A small sound classifier, trained from scratch: layers 8, batches of 256.
Rows from block 4 of a small sound classifier, named by matrix and row number. Rows with one number belong to one neuron. Each number is 500 + 25 x the weight over its row's rms, rounded and kept within 0 to 999. All counts start at 0. Numbers have three digits each. After the name is the row's rms in percent of the matrix's.
After each neuron's rows are labels from the 100 clips, of 14848, where the neuron reaches its highest value: "strongest on" is what is common among them. Only what is clearly more common there than usual is listed. The data: synthesised imitations of 52 everyday sounds, one a clip. In brackets: how many of the 100.
# fc1: MLP up (model.blocks.4.mlp.fc1.weight, 384x192), inputs 0-191
# fc2: MLP down (model.blocks.4.mlp.fc2.weight, 192x384, transposed), outputs 0-191

fc1.8 100:519511555491475491478514462511485511537541522501479483509488521479508481520508476472514514477455496474536514504518490508478497502492527525471528482525492482527506561480512497475523511542501500528535525460491526518480525467517520489382504529472513525528499502514504509473489481544523517515487519533452510502432535497486542510522478466480503538517457489514530506514488481510499493490504490488466483501470508521455517501514494530497456520491515512506513511466485480529482452510487557491488471457506491498457524520512494466461488494469492514483498483529483533530484477483505556500
fc2.8 103:468494488518508521484520482493490500522524452526541533500491477521534506517474467494461528467485516490499470527528498502473515499478509507525505501521543539501525466492503490489536501414513517500522507499496508511492524477518468477525505520484530444470494466462472537506534445469479498553510509470464514478511515489516508524512485429473495554510511478493518489481496538525501435494515526493492503517517524451456505501514509501476471472474533509486498477500523486464473499482478503485531460508530506509488514499504529558528471502531523501488515526498479552504491458496515506436
strongest on: mooing (89); animals (89)

fc1.335 118:569451556517482519487466490509460547524548529488503495526497488500473506538505520503519544470515509523533478485539540499503492529506513496483522479524510461489537500491503445455475458450460491504497503515481503509480523497530471492517500516515514516511511507490510500512505488516529496475489502428531492485483539502513520511503501487468494482448513535535475456496507490525506496506490490507491483521474499529525474500486483504475480521499539521503531478461504470514528539453461509533460505506454489497557448528513493515487523497524473491500527513503511522479473456452497560509
fc2.335 123:509478515480480469490457492501542499494480530508486519437526507512527450498482479495492559505505497533476511458486480512544506470463548491502516508496484479507474510500514493492466518508523468536517505527466480530500527495531487543492480508482454485495522501552487525531459482510502492504522534543480472521502528541522487452483511508506527500506475506524501454476506471518491493497488515551467492476482534571503572526530509520516507516495513507513505447476466481502509499531550531487514524492477495508494483495445477532509476486510529497476476501453527504504504451495477466461
strongest on: car passing (31)

fc1.264 094:475491450494478516501528491519445456512503467545430448460486513512518506511476463485468521542481496515513498485535492467526521492532534505490505490550527496500532490502567471497517500468463473521501483518490503495540545513510486514517457534491504486464561520501508520499521529503509505499492545501469441496530516502489491518501519521478490479480508473460467496480514490485431491489515523502485507469542522487518487482537491542517503528502488527509502495487510545484483500557489506459488506493504421512496467496520498534489490486518487448528516489514513509483522514479492483489
fc2.264 094:506440508467483536518500451479510509501468502550539484539502506476517497502487484515493532477529498477474535481480478524515508470467502487527569571523504512506502475518451508521484492501536517487507518492517466530479490534466570530519468495487445505536500524539507520526498498450450500483490514522475539505477489569475498524514467517489487504503456514492528444518490502510505500521486490493527489465528517505486513540525538520489499512501484472523494507495486532486488485503543498496478489510489519518475500464470478466471517528516544521472459478484524473481517489465500494482
strongest on: doorbell (95); household (95); text has "noise" (49)

fc1.108 106:430465485518514535459543488498506526501498564505515517484498462490496436494486482485505532515547483540467483555450494520477533533459501503490507468500484519516457521502477494523482475550509475520481473498531469508494507491454516506458499487488522533491497499492509462489521511492476524508465520502509564468479475520489522522513472474477517483514533475522484532556511501468531481496493505473515462483540515519532514531515482516476481543483521492538520502524538469524530490497481489471480488498480454509478462513519482500510514490534467539481509473519486493522500545484521526486
fc2.108 112:474475434516508490502484480523465477511528467511455461497487510490481508492508499532490494498488520505486513534508483476476488513506483496508486509524542498504512495515560480529530515488519454548500508509492510487513497500502498487493466504516483552465504524506521486492538527488493482553472434467448458474521519485477499521527535494502523455551507441482494521470469488555495551480553499529502476504510495478493456538491486488485508483486509529507461460509496509496533504475475445481513511481547516529530498516525518536540501541548494503488518498517520469453507529499494499468
strongest on: footsteps (50); water drop (26)

fc1.103 106:482494474471488535482463512481479521511474481517499510524490487532491506525493487506493501526508489514531497447458541527507458520498477457474529520509538498495518537477537509489533533508513506466493479516427472535494508498476474501472513541536504513481531493542511525503517483535510488489483511516514486514517578543537508501503490470512471483467467538480479527451504477442514500468534479488495524508480498470492505525489489514514508515493497544492498518463549416473488536477489449508491485501499481549527536518532505502502492499474439499502525502512479519518528498472483490490
fc2.103 109:528470529492488477538497529480476490521511504543504491516520475538510548469486481529495476510516495489502502517491538490526517539513505463427479522470490502492487471514517462468506469487478516517504499491546435517486517530435535495522490532513493527460461536542508501506531520502485453466483471492516489524518480536499534445490459540478536490485539568492479490480548514497482483510509514513500488493484515500468506503495470503501547483498487538500497452477483528509474564480537437545500505500484507493503500468501500506505509499536515516497458499481518493497516514498486490474
strongest on: coughing (30)

fc1.319 105:495487515479483506487548499478485494512480540502527491547498512468505484473525453479520548482518530494464528484460520516508518517499488483535466463466468502521510487489516500497520535515446528426519522478514529526499499506487501485441511496497469517525465500500470529534493504497511516476481514526541493504511491492465521497492490527472492504527474515447476493527524519509525478505512459456549485539503476476514554490458505475496512516494498491524508533531501480567481506501480511462465520493459497485481495498520508444514509497467479476485510475481530534527481502468529550564
fc2.319 105:525491535489469488505504488526514531478478525505494477504464517495550481503464460525481529539514447499438510462510487496520535467484515555512522540509514496477565509514534493474466491513491510511454490514470489507546485486482533514478493533463496547503490510532467501472486554481547494511527502512522504497483504478481536507502513506470515560508529491509495454495514475532513489528511517504524460450476531550502478545534478484504490499473514534546486455532469497508475473502480483495477503467500492493499467468518485482527475495480536501474502467440507472512486504510491497518
strongest on: mooing (57); church bell (39)

fc1.59 102:485526522507490505503455477503486501472469461541524527497502493543500532511498483497454489526524474484469502465472520529516475485517474490512550478457493502476468458481513478509535501484456506493430488484515479532475506522461489489494511514558519495517496514533503467483487530489548479508492456547520481555561499499580486504534473561503491486477494499482463469524526538500523471467492495490488491484505513503467533514497518508516513547535532517504512516526513523488480554511503506531507538499510493508487465512478498486523481488515515483520488509520428501514513517512478506519
fc2.59 100:486533514513472518495491537472531457536469477523503510480469520513537519482483450444509471492495493509555510506488505499462507506546474496506520450480487501534510514491461508498500534557530487508495500470495456503471495495472522519475506495525529462537501512537491489505468493521531539485471574499477501529484521505491487488461498478468500488489477489516455502531514499472501490487511497452488492520518498507562510490488527514499494510494457487506496522518500553537537485542514495497491498547488489535446522490506494424452498498525510514515491529498501512493501440510550481472
strongest on: household (44); siren (40); signals (40)

fc1.2 095:534452541487518515478510498456486508495542513519479524487526496514506480552535524486511527462473540481533501478526504472496495507535506455494510491522473468439543509504512474483481455493466506463523486488490518538512574522511442523481501533507517539475534476503504485485524492507518486479482492487534482441496559499464513556465508463490480498484475519517487523525528507477496506486496522514492503475490475500528468504546497497516501497524525491499506426478518489519486531508476539496481509521466467503532490549526467511510471514462472499514488510535525501487489521495494530524
fc2.2 092:517518524455494506514517501527575501524475539511471501474459468526503505499475516511534500489470514480484517465462485476476526502512528486511481504487499509566472481474499484533555516527481503523534535488476502508500487510563490491501503466490488467538503478527526486528445450477508509532529521531504487520508525546512485489513513482473492529539461482500464480501501489479522496517479471471503495505519519539465472466471499478508490507498506492499458486504482513481531506485515532553535485523527502514472507469445501518521485447521557464486465473490541506486519482536503475540
strongest on: car passing (98); machines and effects (98)

fc1.235 109:445466534489479507489492511530493526505494544513517523508495511487530440452524495490517530468480530510500485490491513502505497527502497483452515520524511494509506537492467461511514504524513452441469487521502542562511495510511508538486492500489488503516520473540536482526511483497509489514488517473540532470471517522494484484505519452512484512508518495536470474479515480528497509502498491523439489506531504432507538489464524486539496485515534517571487496466464464473487485494566495517493526538448545536504518485486500477526487515485501494486505482489557480511468500469485490471
fc2.235 107:469519546498489476562481486509479519488500554525517553498515512496510466499485491490493526468499502507437440504490518522483512477501515500500513513473481509485511477495504488481490523488489516503501468470520490517465451492482519532509514538492461544449414501513502502492511539532504483466479461517523492473513480496512512468471509503547502448480490541514516511518487532518528519483509526559458514494474500510499533516530502511487509522450493538500550483535470488529482519499541483490493512510471441484492455483552499504498484494538463477513488496472491489538523486479498502471
strongest on: footsteps (31); fly buzzing (29)

fc1.87 103:474463504468530524464501483527472504512538494479510473451502507497474481529516515512500478507514520514482470545515508497504498535500533483553503473520513458477518514531532476481518502443492475477545489525516503490500512513530411527509501512514483436470477455457471476521507468467513481475506480490494509481548509509514519490477475474503523498490457523521500470498486538475530509471504492490504489512530482411526482514498497536489460498456492478496482507550475525529503495474491541484495485492514485522540492553530518502515532504517502518484543493518483495528497497543500529523
fc2.87 109:523498491504502464515510451468573478517522505484482492454499498500468465499516516443510455506474518498482481513489502479501475525484528484527484516483515474464493500483522462503490493470455483525532524514522494476497515492548480517473518521459495497527462476462493451481516467455522528478496501497484553541526494518505450516461534500502498523458508511484420507501525523516519519519485473535485512471505478503498510496473512487500478496485526492498515534521487528521529486492526545486530529480525511491477530501492506517524565461529506502522464531491560491540505495491481556513
strongest on: household (77); door slam (73)

fc1.212 097:456493511452500480501494541491481509479459508534536509530556504509533469496533489485487500495508495516520487510497465529503499472457480482500505526441480559501528472492481475523483550513506514481526487504507432522519482484473470465501497475543508469492531497546525516542510524494508517485524482527477468496524478480478512500476469514514468474512482490454495518500518515522562484444485453504507537487509521461551543521503507500488512501456482531503540483533493478515466479469484524552500523528500533496503487508523540474532518489507480491510518459515478505505502464537527487500
fc2.212 095:524505523527470513460472528504478484517527464507462509461516538511483496514516523498522505517479532473511477526500519488501523560531500526478462469479497511531567521467505460504461471458471495538544488528515536497498518550571480463511461529516468512519478532495500518520498515478541507500475492442519493472521512497478498483488508463523573465477508530513444471517475511491473485499490521518502490483472521519532465479519527504501477505470512520502499482478488527509495554492495462527489491476521520507508465529477482523512511472527498507486516499543484520483534507480502486451
strongest on: coughing (49); people (49)

fc1.218 104:466545507487533513485539512479522529507491510512511509531525460490512491431530476519497521500501539495481478492478537527506536530518527505523503478508466510533487509497519513472491473502462509425481554482490501482498504495504455508492553504556518482498486488517466482516492478526534466478499501541524517510491457504482518546445476497497531484496474483505511497523499521485511505473458500468479479531518482435524498507482534480510498518494502494570479545496506525528467509484500473480492537508456496481494486489509508477480512463470483459484516544487509541513492464509524495566
fc2.218 106:506431516479486492509496470519493534500528521500500486502474485492505538539482499503506509491513480518465507475478494495540528476481511498512518476489482471484519539538546503542496483480500467526476473530468546521540497484468482541505484515523479557475501511530505484530502494464502503537506534505530547480471515511460528503524429511472478522535492480524453455509477486527510482525510465512525468470478505521520497548527456498496501534497493513555483493551484491533531495513487528503454516483541467508503475456477502487532520536518501497439509499494543513463503503518509489515
strongest on: mooing (99); animals (99)

fc1.169 114:501498503482547474490490469490487506461517487498509468537481474532523503510493538486515569538540523516534520477515490529508498473493483487551496524467509498481477505500482513501516500475507497511546509499489537461560509500516486462493503497477482483506491467485472501501490495490468507505554491527488517522453506517518540488515493477479438532454496521519501482499485458470462466511491485550528498477512499532562503516516491511528554493488475457535478520525460483486498499495477538518520516489492488497553516501505504538449536470482539519497543494495544519512542458498545513516
fc2.169 122:488497456446541469444518488512427508479477501479508490488522502537521481504503492490513503532508528523507471530528511516540485492497474557519528444514511513482504504476496477496504483476498521477523463508505519489551510504476507485501499530490502489483497498464459461460507523470474501507539451491462456470484473469484503500490501491453484489470531544526527515507496498502472443473523526548494452496519479488508490502522533467508503501520494479519497440480469492502494529523496530524496466497492492481483504524537501500518522537489467551470506487525557471513476517478491561495
strongest on: footsteps (82); people (82)

fc1.275 099:499509524462500489492523460485495520562535527538518544517527494444554498503494484503521462489507524499466508480486519523490482460475529473525478444508448507492495537479462476484513489538485536513523489466484480509494525523524517509505531506498500496526502476484468490511494458495489498471469530506519467540521525500484505532478454471442527522494481497473504495501490533500502496488484496462487500484481466491492480491516502508529482533507545475475492512489495508546488451523447565527461517477491477520449502522520498495510482483490485473490532491527531557522482486474520556532
fc2.275 099:499516520512452492472492482482521497499517517511492502515487512491526460521486473508531537529505515508473488500502532487500532515478479497529540489479495479483502525432529457437509486488495488536465498499466518513532516516527488484497552492493510506499450470521454513502459480504528519535550495546461481508528497468507516495507540481488516521489525489521505474478539484497512460501526558535478482491500519524510510517537446512553483500487552486497449483471536498486465512553463461480504478479527517511542491490486519501552472459503522534489516501469475511508505520476505453484
strongest on: mooing (97); animals (97)

fc1.86 100:477507507481485533465468496494493503538550508524504515520516532479516431501536492534547573484483543509509502485488491495473544512481529511527483466482516525498512531475484532483532530531476497491531490490466525521494500513522518451445504525502478514496503493488465463516472492502514472518502525496517477490495478518484496502530489442468447491512492500515510498503495511498509507490468479507500540538485499513505487490538512533477474543522504502503487503464476480505497429513462555468520515484487462511471492488503498472473479477443498506525494451514501508478472433450535502535
fc2.86 093:506488506477487494501517540494533542513449482498551533509501476517502483513507489501473548481496500485488524469488492528505472510501478519530514505458496545506467496469468495477482510488549551519493461458496495495499543456487532481466521501480508483478505458500521517483464486556544520541526518517514480521513497480487525507483511443486481486519487476498562534533517465479532453486485498500502510488463466519468502500517491503506504485496542527478519456494523496504467485506499536499541474491500510486486462520504495516536446532526546544517488459527472513527488483455545464518
strongest on: mooing (100); animals (100)

fc1.316 090:512462478505531486511509526486527520512475521500502530489524480515518476518558534534468506508498515477475493503493502500543470486496480499536501481510520494466498532466510476499448491475499463521478466502533501515506554540504475469501495471534495480477498484494490463470508503472513485485514480482558494459516536536524485513481495500525495499520501496478488517518494505515509490470508511533513518456530491438508494504505463539574456482538542470524485448485507455493474519507526504498496473513495486517530501485437464505549542539535475506483489471545524481563499522517467487489
fc2.316 084:512547573545466512544518521494530498468479480496535535499484509521501491467518525520451517493511516483483506477477497550454540503484525534511496508475501488498511464464461479467524516475527520460531491547484534475477516492495529474465471499500443493518493512482479516492504513494504473500489490461515459494465430459512521515498489476521503518498531499500511460483512523518504523528453533521509495523472537521505503501453522517526512500505481508516487435482450503490478536485517469471546504519462520504508540500528503501485463507485551469515498515507482496538490477480507483492
strongest on: animals (47)

fc1.356 095:469519509459523506512477505481528495506529499526546545508518489525549454497481514540487494486510504489525460470516470515483458478493534485522553501462481480523496498461499517492485515470494532480478486449500455471545518465530474499510541498544541479571529497563514455509526535555495457501481482497530511498506500496499487507510524482493487445480515494473545477488480485534517494476481480521484531494518498506487490482482551503505521511562534455530457476495500499505483434497488510497509527503493499533508520489472498514509491488450531473514502495481486503505513498503523492493
fc2.356 096:498524485480488510478515503469518487513490506490490476453477526530503497514505482486482482520505499525498497495498516513493451556491555493498496499498529499486491488477523517457461505512502479514555452529462457549509487488534481488497476568479459512500496493516464528506480469489499477491537531481483495495502488466513510488517534507510495511485471493541463486494518527466547504511491502493541505539505542490540495487523531505485526477501535578525525521499453509487486483526500554513524469452503463486463447558543497469512492479513537517517503479520508483494500503490433524527
strongest on: household (88); typing (87)

fc1.301 104:531503512487513497494482499488478523488507507496504517461530492480470470490480523470481511500534466534506473481523481527484502504503493496477468454502484525502509489459526501496502511506444470526527491487498524501498501511513498517433503500552514513528530515476534513463518539508490491512508489522516509490430506458459489482499482503474518477540453513466499514505475502475444470435549539495484506541505440449513479526523497526458507450515498505504488505504508483553483491539518521480469495497543529470557511532538518496500496532523485556533499508539534484492504509510503527526
fc2.301 108:494457545533511465455463474486504491462525528531474461526513485517553517478443501461499528482487511498459507484498521528527497467493459504536508490493522481523498501511532453481509512476465543490458592466478498498453519514512484462517561501491498497538479518501479516532497513484503467477522504519482482507516527501489488506496525518507513541510494527518520478477487487523502457484522472473488477451520544517522539490523518501492466522491515481542475504491463511521498535501487482517464489513475544521492489476490485502500466479501435504498512519463508510491533475528525481513
strongest on: machines and effects (89); laser zap (87)

fc1.329 095:519502479490536482502530471483521525454510500519537502558496455486501500538516577545489491518559492518530493488521494484503480508484503468519474469468461539515488487494483508500535495499466500501499539479502478460525464533533471459520522473510515476514514493436490485495492506513466534506512502463483498497443467498489477493490473494487494496514489507513516490520504492484461494466491509533520489525554457472517526493469491520503502511522519460532511483486480428481499496464468539504527508499491508484521572513488532535482523536477513517482522533489531543491525504512506549492
fc2.329 102:505468501507530487511498482515496499481506479495511528479484482511494482493461510500501537529535511477542497477519509515528511495469468510479518487462535496506481504470503508504507510480468485482513533499532502441523537510503476493511500504543502521521507546521475444536509540512472508503492458465476449459469503501508510499511498487444503475482494527515519486488512455454531450557521522531488509532497496551437482473516500521511544486542501498522511471463468477483546498510483531510510511483493492414457524524472476534473486509502492482532491484469539516480545496469507531508
strongest on: footsteps (95); people (95)

fc1.354 097:501485523465506472503513503501431476472532512536474483533517516559510504523483490480477537502520505496471485480465486520495502466527514467526536511465481505505477478489511538488501503450511491503512484508462522501534483514500468507516477505545466491498512477500493511540566507502526524494489476510488492513501489479483509491516495509518447486506460488504509471503505520519445465531483515541494492499483532467572521477536504545491492488490513452520504508530506474467483481503448574525493497499507480558545528490521454479485527457503521466496518486477481523483518489531561500504
fc2.354 097:519513505481534483441521526485456504494495505473497454537492502501488471497489471525523490511537498536503495502529498494504486515520525543537501499495480530504538518502530495466494480512484537503510453506449523520539484474512515507504494494469497488515492517512481465520469520510538502537553506491508527462487512475464543493506521461504513460489455524497482500484480481499445455497501510501523500490470497490538453534519479473505495455490552501504514457533510487497480496488453543501476464481538531494550466507526551471520541514461497521455493490459493519504463544509488540528
strongest on: household (78); knocking (73)

fc1.331 108:496510556485521525504488501529520552471501494492501531508531448548510510510549516491524546506509530468543511489471497566535544504486520490498500487460447508507499528519499503453478486489493513481493527494521545514476524493471478492457484513506528571504512461509522512519470485524519477477498470491573504495516500523533492465484497510509504513484466506486525529495497496511492481478499493484495508508491511542464444541509530491497539545515514526493498481451514467488451463504493495501462498475493526498519480496481525484519481484457458512515509536490478535539511446490512509476
fc2.331 119:535456505529464469509509498505501527477493531524501468501497521502500517517492481559467472526514458506481517500469526493494543481492533517515501547479454499464514516517539515472469466481518482524507467566457519500531501481478503521497527491478455536461483530523525546507529506499500471520490491503513524464488492535483519483528496504513519492491545465509475448505493496557484461515464511557520489461487512496466497556532469509487528480496475518529506450494487494487522502480499506496485505516484503506507495467496472511524521506522550473458466486446477515469456532461497500500
strongest on: animals (67); frog croaking (43)

fc1.347 098:487521507470504476490506488522497518523500512531504514520551468461470438510532473516499472482515527491459463528532501554505545502523503473465537483491486509494527517486535475514501462528480544458440512430483507528485516496504523504488500529496519513485566474485533445509517504514524473499510490510536503485534482483510483532543532523508525486463478488463507473486456460491503488463516501468476485501501485476502502495490500511532494522550537473510518534487492527484508504498494513481483488529481473493476499524493563470479509513480496482531523465476535521515442498490490534536
fc2.347 090:528475493446456481511509504438529513497493489528531458475464504502499557486531481504526501526477473483522474503486482478467504495512525476498509541516455498477516533500482491481511521529468478521482522508426497515545463544528499536519521491497480489544516529541509498522463516502509546492484477513507457482450481534506519476505504482523513496563509487542468491516515486498478472461477480499499488485462578544496476503457492495502508505502478488511513482533489517508510468520509498507471511475504527505515517517517501532520483484468443530492542462527504508473488503535468491486
strongest on: machines and effects (71); laser zap (57)

fc1.355 094:500465512504497493484542539471477507528471529545478545539513542471495503495521489487512499473491498519476516465493533458504496513457494481494455496487490502543514536481508509490473527495496491483527517483451507503496522482491486477490515472527487495524525482515467539559528501497535510496518540505556477529496517493465517482502489506467491521515484498427497499500538485464534476485510498475497533557459503484532524449519504520503501477506532490487506511499500489532452514487460525533468523516475519467503471515536478448516519499487490477489482466509528577452470520478513528522
fc2.355 094:460487540500477502498487519523468531475469536504535480532470513509541457515456465502528510488546503470440500473512494500483516502492531546524528517461482488517544489492520515482463530538503544495484504477513500548490459498499557501490506520463495535534448535528491503515479538508529488491508504510501513487512468471494505494498506490530527514496493467514526477538467491506499463532491530526533468488465502510496467535522446525526487502467530467514489497518488538481468459546486482488475504495511511497511483466520508474505481515478518541490459465437468467526515500496468496513
strongest on: mooing (100); animals (100)

fc1.114 107:461482524516519474465496514506497548519500506469542504454493468516489502487524533517509521539476518504516491468495499535509518489452532486486510491536545494499522497497487510505496491482520513487527523543498513475552499529496485479522506492513497502454510449498459519495443450481420523483515489492515475503502488529537509489473495505456473506465514511524519500498465512470494469496484493536548469473528542468533549528488533493451502492475523462557496525479495487520455496496496504514497501471460507492503510528501441481505528469480469521442497484499505491515525465546502484511
fc2.114 102:474539499481466481494480519510488469551511518466500491444532521491469522464517502491490540506434494535531457503529513507543458493529469511495463478526553507510497505490458509461497514474499449517517478509533489491474506511466514521490497555496450506462504482525481480492474479457482503495501512489466459543491476500495537523485529521469485503460496525502497520500513553527497510524530514520494508515483527516509496476496487476471482504437522531501522515475490516534497533491519526535452484507510497470517479525533487512507488484510464501495553542541531497535514470479497521458
strongest on: animals (83); frog croaking (59)

fc1.55 098:474552519451515569496496508534489511515476501527528511510527471467518489488478553522515504530536468530535489483535485538490500499525501509519511469515486521523533484497487500517537531501482541487547467477533492506533492485496522446440469540496499476499500470491500496500496531497489474514535467513474492513476476466497517507460533481473462478458479526474488530524470515518475483472485468453526470513519464511553483489493542510460507510501485476490510519530485489525466483517527508466530494474488505509492562489539500456495469504483517491548485480537509527542479501496497492515
fc2.55 079:506553482503481492484500477547482474500489486499501503567526532510498455510476506512486471514502523471473515487482509488439497418515490521481535509445490464489527508477507520549511531528528496531493497508520481536479504461531484500520497463466526535517503491515509494515546519545488474477483489522514546500518516501501496494511536512532516456483464518470463503483524466536484491485508527504504490501499467465507524490509497562561520478495482504479516569530504541466529495464494498498498515529469517527520485460521506469488539535496521490512506510457477493532486499468491498509
strongest on: footsteps (32); melody (27); music (27)

fc1.64 088:453483473515492535476518497514509489511501452527483497473500453516501482496475512514515501517491511493474486551479517522513502558433588473508523528512455517500521491487535496516488504458464483485487506518476506455509583470516466490521526495507513489519522476523529512522500463503527471504481496472524510529509561512516495504507505526489528488499487519475465473499506523515547529492446486488476530530519512471508508515499557504472476487491498550542452478499447513517492507455513506499475513514502483540483489513492535474529496478530494470516515492452498490509498510525492525511
fc2.64 089:471511517511510491459516489463537538503504537448486507511536510506496495500520544479449521492479518519448507516502530504544482544436517500531464472500477545501538556506508482489462462447540483515499463525511485507499474500497469497521514533478489492499461467470490530462479485461478508502535527502518531479508482484470460479500487447516507514502507503526491512480476508526514573494520516545494484494482527512521507523483470513504493502471552515497504500475495486545504495505482461524512505481524536501520458510527503503518506516508479527494530562564474494489495484485483508519
strongest on: animals (66); fly buzzing (44)

fc1.366 109:488545581486468475489479522514524471516491544509526487463537531515483486475519479538487491515487544535510464454541493508531530492521522512486503488507485498489509473527467493545526494505481539494460442470479461537500494506475527497487489530484496508489488500539542512538470509535525530467539475493533467521520464487522532447488500540512502512500469538488477508479507530541480517535515492513504505516504477501524521526484509476492511552501506500507536476473480492472503495485549511527525507502451492493535515490494487485524484476480500477505490474461505490548443524469475488527
fc2.366 107:479522501443486497458504510518491503498503533505489536470508527490473454489562504502507516500494529520459467550512458521487470515518496533476497518515497503505478429487472476542545509494490528498522467524491477538503503517508557499490469500465489535496493454517530488462505526513508503481542459520494446492543476500518538478509527503521491452491447501489492559496493508511471459492501530507495483496495498510510482461482524446484500504458499518463540479525505490517462501490534493520498466497493476524529490509519502499518516502495500481470537453493496446557472540519497505507
strongest on: melody (35); crying baby (32)

fc1.378 106:519488493422537476503534476511483542522511505480474507531459444476504494519525521484490516454491491470493490519512517478495494525505498481506445522511484501535509500502491454497517501490470480534527499526466490486558514551541483488488492518505553505504569474534525488527506524499513535546481525508539486471527518481501489456519474502475523538484494509462471513529503509535503505515500460508493487493478443503471465453480479493518557501491522491471514465515493484540523499442464493518494520487508470504515525516504522505519511490483492490446525518487506513485445504486460496509
fc2.378 113:505530517506471480518523484521508469533500484494501501407490492473427552508484528503490469539497478526496500503492485471475519475521488472459555480519505494487472501474511473501556540513528519560474485511479529539510524508508506515481481488471487495506524528520497507514449476478506511518517501482477511519513491509496529507537468546469497478464477471483484493529519472488516431538525499502498529489480551505523492502506479491544495519465487460482485538497501553498482456455488507512504484501500458509520486534502495477449499484499522508520541462510495484526498510545510491508
strongest on: household (55); coin spinning (51)

fc1.188 102:511517534504508478497546497520498521493487487497467467492517512529521516505466493535491543504541469532457487516512499495502508491512474509465505472515506538535503462462525480499536507428488487504504516510509485431495498465544477463484448512535511496500552498499485532513452502512514449483504500492530473503508527495536529454546503511485530483498473502498512482514534502492506485459560470494502493539498507458525467505467483521510512477526537519510548506493457483520507507481479502511504494439510472529548502495515559500534510520528496527489479499498496489508482457457465525527
fc2.188 089:475538492486496494507460492523479480496507549504548530469521481518521519518482517507507512519503495513484497504486530486527521480519507485505526487522499486510549521497458504509493468514544512499550509528481508486471498524497470545573536465528481491458470478503484544526456461478473539473523496486520517485506506476510502516532551502529471449465524499461498516442480477484497507497523515492516511516496512512519531458512507473437473509494502520476506487493526524444482512483484500529487481520496491508503489459452500482456522465531493483467520466516506494511552466490537468441
strongest on: animals (75); crickets (58)

fc1.63 098:478523520503470512525562483530503523541471497504529509499511470473522496492524489540519478457518485474492457512479478523494465482493535479527483515492479524466481474521459478529478501479531512511471502512539441502503500496481487471521500504523508463513538479483493442481499518523502518490476460511482484487503484528494480560498496491509529503495562457484524461539512509526523477501460443472527497491504508539468482550490521519489495439525472460495542510493500482496496445482477510470541502491513505511470506521518544488514473461483557496494485499478468532510513507497473522543
fc2.63 086:487537492506512531489483488547502505461500491468474489504526495472480506533505477506533459503475495455502472528497515540501428458457532504508486474504487481455512537546533497463494467496545485508526521488543531500464495501520467520501495551468497467477462424479471460474500530483465483479493485532510510510516509489510480511489495519545510519520470529523457498484486517509469532514482474523523511518536496471489482515516483531511500469461493497503503497564469526474542520510479504490464552515502479525490521529544468488509486500515467529477483489465520506513495493526465485506
strongest on: melody (64); music (64)

fc1.54 086:507474479516505512450485462495498490493490491529538510506481525502537481461494506528476491495504509472445479455495505486460538510516522512535486496471486530533519503484499512549541478501484498444476502503474502486529511540567476504518519481509476482530496491485480455534526498517483513492526454489535509528507477499524479517490460529497499494530474460462525434514504493451468502453542512497525511514552441483489503519477505485497493502526501508498482454517495507509487505517489498526508552532518539558501540486465530525525531469513531505507519479494532503503499515453508462525
fc2.54 086:566537525504527519530530466490565511489519476486474541498496527503528476528488506455470498469504504491481485514503532513469463508521529465512526495476472520458494493518516518530490489502481527523443483435468488527451519529522431481499529540496546474511453471466500501484509494482530474481513516502536453505499500475494452493487493465478479476489461503525519529496514498490512501510506543495517547496476529466500503507517483491530506476496483484466502521517484501514486487517463500486507499481513474501469489544530512504482497503513492498536471548494464476482470505564485543512
strongest on: animals (37); crickets (25)

fc1.12 098:502534493487524512481491482562463487512502491510461503497532507464478460498500514512523513493538474506516494509530452519468537520467523510490459460479492501525505481533516470517523529491480456473508479490520521505489501485475533466474465529444490512481507524487554518485518543481517482510470485534483494497485458456453510498491497484484466530497481515496498528561514517524467486477492489520481488512545521471554463511527525504505495498460452487483487456538478517492504513526506506465525522538459468484503463515506499519512464530505471515556500485488532525513454464483469534487
fc2.12 098:486482484474484539447500532509474468515482465549483464498547535482483532484478502512547471510468522450502531503508472508485513494493499489522473544487503477503492532525478505532483530492522497456504526495507510499469527492510513486502510546494455529492471497484529483482521501450516479490484502469465495543510485503476532537461485519442522486503511486526484463504520500539481492480518506485527467471565490504541485547531514494493500529492463488498471499516533543506509522472490455508480482540482522540486478490527462485472498525529502486476526477493532490481553517475536465548
strongest on: doorbell (58); church bell (41)

fc1.176 099:521487526485492484499516464477485500496482488523483502477507520515491495532489523542462509515513463487545488464495470514536496455487542496521526484493470493483500513494511506477525533477499499518478476513472472497506508482491510496514469520434512482496518503529550478510494508524465502525492481530458475541530520525497512480464492544487497475485445519532473449561516501521495471466494461508507502477494541530489488560532485547527518543490456508494506481505441529488545517502525558503563478469466488509474483496518442535519515526481487496507524492496490501500482450475487486489
fc2.176 103:473530516460473484467522510512538474525465508502499490509511485471487507453521495526488502502526483501528476461539489503480516472523493536499528471492498534531491475494439490536506496542482464478479500473497469509482479505507488519519512491514504490523476483557521447555539514505530529519523529499492493460529487510480513490507473494485495466499435494487492515500489494559439444536498513548529528441517504502512506449486489512547505512469526442507505507480519431470538477503495498513497459508541524510526492499507530462489521494522510481482493489483517511535501527495496481509
strongest on: doorbell (80); household (80)